config.toml
encoder_arch = "preact_resnet"
model = "image captioner"
dataset = "simulated stained blood smears"
train_examples = 48750
image_size = 48
crop_scale_min = 1
horizontal_flip = true
translate = 0.12
tokenizer = "word"
vocab_size = 32
encoder_norm = "batchnorm"
encoder_activation = "leaky_relu"
encoder_depths = [4, 9, 4]
encoder_kernel_size = 3
encoder_stem = "single"
encoder_avg_pool_shortcut = false
encoder_widths = [64, 96, 144]
fusion = "cross_attention"
decoder_width = 256
decoder_layers = 7
decoder_norm = "layernorm"
decoder_norm_position = "pre"
decoder_activation = "gelu"
decoder_mlp_ratio = 3
decoder_head_dim = 16
decoder_fused_qkv = true
decoder_bias = "all"
decoder_qk_norm = false
decoder_parallel_block = false
decoder_dropout = 0.1
decoder_inner_norm = false
decoder_drop_path = 0.1
decoder_positions = "learned"
decoder_cross_attention_every = 2
decoder_tie_embeddings = false
init = "torch_default"
residual_init = "scaled_by_depth"
optimizer = "soap"
beta2 = 0.99
lr = 0.0017
beta1 = 0.95
shampoo_beta = 0.95
eps = 1e-08
precondition_frequency = 50
max_precond_dim = 1024
one_sided = true
adamw_lr_other_params = 0.0024
grad_clip = 5.0
steps = 7800
batch_size = 128
epochs = 20.5
lr_schedule = "linear"
final_lr_fraction = 0
warmup_steps = 230
weight_decay = 0.2
adamw_weight_decay_other_params = 0
Rows from block 10 of the image encoder of a small image captioner, named by matrix and row number. Rows with one number belong to one channel. Each number is 50 + 15 x the weight over its row's rms, rounded and kept within 0 to 99. All counts start at 0.
After each channel's rows are labels from the 100 images, of 14976, where the channel reaches its highest value: "peak on" is the class under the peak. Only what is clearly more common there than usual is listed. The data: simulated stained blood smears. In brackets: how many of the 100, against the usual share in percent.
# convs0: first 3x3 conv (encoder.blocks.10.convs.0.weight, 96x96x3x3, each kernel summed), inputs 0-47
# convs1: second 3x3 conv (encoder.blocks.10.convs.1.weight, 96x96x3x3, transposed, each kernel summed), outputs 0-47

convs0.95:42 45 59 53 45 63 57 52 57 50 59 45 44 69 51 49 48 71 35 37 74 33 99 59 69 33 34 52 69 49 32 55 52 61 40 70 68 63 50 46 44 52 43 39 72 74 42 58
convs1.95:27 48 55 30 57 22 14 39 52 37 31 49 44 36 63 57 63 23 48 54 45 63 75 47 55 60 56 62 57 42 35 22 66 76 25 60 42 33 71 59 26 52 39 43 53 60 26 61
peak on: nucleus (100 vs 4.1)

convs0.2:62 44 73 99 49 52 81 41 50 59 49 55 50 72 48 72 52 56 44 39 63 54 70 30 70 52 49 29 41 37 56 54 89 25 49 55 53 70 55 51 44 33 47 48 69 64 52 57
convs1.2:39 43 56 46 47 36 26 41 58 56 35 56 45 48 38 48 46 50 36 60 46 65 70 29 72 54 48 71 56 38 44 42 99 55 27 53 76 19 71 62 21 53 46 55 57 70 44 58
peak on: nucleus (100 vs 4.1)

convs0.11:54 62 34 13 48 60 32 45 47 49 65 31 73 50 50 37 51 43 39 45 42 51 29 51 20 42 61 62 43 49 41 37 23 38 59 64 48 34 66 37 59 50 63 50 24 73 43 42
convs1.11:34 32 29 52 40 34 54 56 35 46 38 56 25 63 35 60 34 32 57 81 76 30 59 27 71 71 47 47 24 51 49 51 64 35 57 34 27 32 37 21 48 56 35 45 41 77 60 58
peak on: nucleus (71 vs 4.1); large cell (29 vs 10)

convs0.44:61 25 57 57 48 47 65 35 27 50 62 30 68 39 72 53 14 42 14 49 50 44 38 51 32 30 60 28 50 34 25 51 54 26 55 26 29 60 58 53 39 42 46 17 42 29 60 36
convs1.44:66 51 60 71 41 54 77 47 67 34 49 57 64 51 35 53 19 61 42 55 56 54 75 43 71 33 56 72 61 76 37 38 45 64 28 33 57 58 39 69 39 28 64 64 29 56 27 53
peak on: large cell (52 vs 10); nucleus (25 vs 4.1)

convs0.70:39 52 54 39 64 69 32 62 34 38 47 53 61 54 47 37 30 37 21 22 46 30 41 69 28 34 67 60 55 40 33 42 48 83 70 56 61 46 34 25 32 57 31 46 34 35 30 28
convs1.70:39 32 48 70 62 62 65 51 59 46 76 46 81 62 48 56 53 46 25 39 66 15 65 80 69 61 67 71 39 66 55 43 49 24 66 45 63 23 57 44 32 62 62 22 49 59 60 61
peak on: large cell (44 vs 10)

convs0.6:40 44 72 45 65 63 55 34 29 35 55 45 74 21 55 39 36 48 19 36 21 60 26 54 36 52 68 33 42 40 57 33 12 33 47 38 49 47 35 47 77 43 29 40 25 23 46 31
convs1.6:47 42 37 71 44 45 27 44 57 43 27 35 48 72 56 39 63 47 83 53 56 47 36 63 80 64 00 72 31 31 75 66 54 72 48 49 27 43 49 47 53 51 43 53 42 54 60 58
peak on: large cell (29 vs 10)

convs0.43:58 60 48 34 62 47 46 49 33 47 43 45 66 45 63 44 32 42 50 40 21 46 26 67 16 30 41 38 23 31 47 37 45 30 57 38 50 36 54 42 64 38 46 51 25 22 30 24
convs1.43:66 21 41 78 28 45 48 37 41 36 33 54 46 53 51 54 61 69 67 45 58 80 46 48 81 69 46 52 51 45 67 54 69 51 33 34 47 49 38 53 52 52 35 58 46 64 59 52
peak on: large cell (77 vs 10)

convs0.55:39 54 38 51 44 41 37 40 46 30 33 92 54 85 36 35 39 31 27 44 37 38 31 47 54 52 72 24 50 43 45 60 62 19 55 59 36 53 35 37 66 41 34 38 68 50 59 46
convs1.55:49 45 35 48 52 55 51 48 57 42 59 40 70 71 12 58 54 54 44 64 67 54 52 43 79 59 43 65 55 33 55 78 71 53 44 33 74 33 68 56 30 60 42 48 71 97 75 81
peak on: nucleus (100 vs 4.1)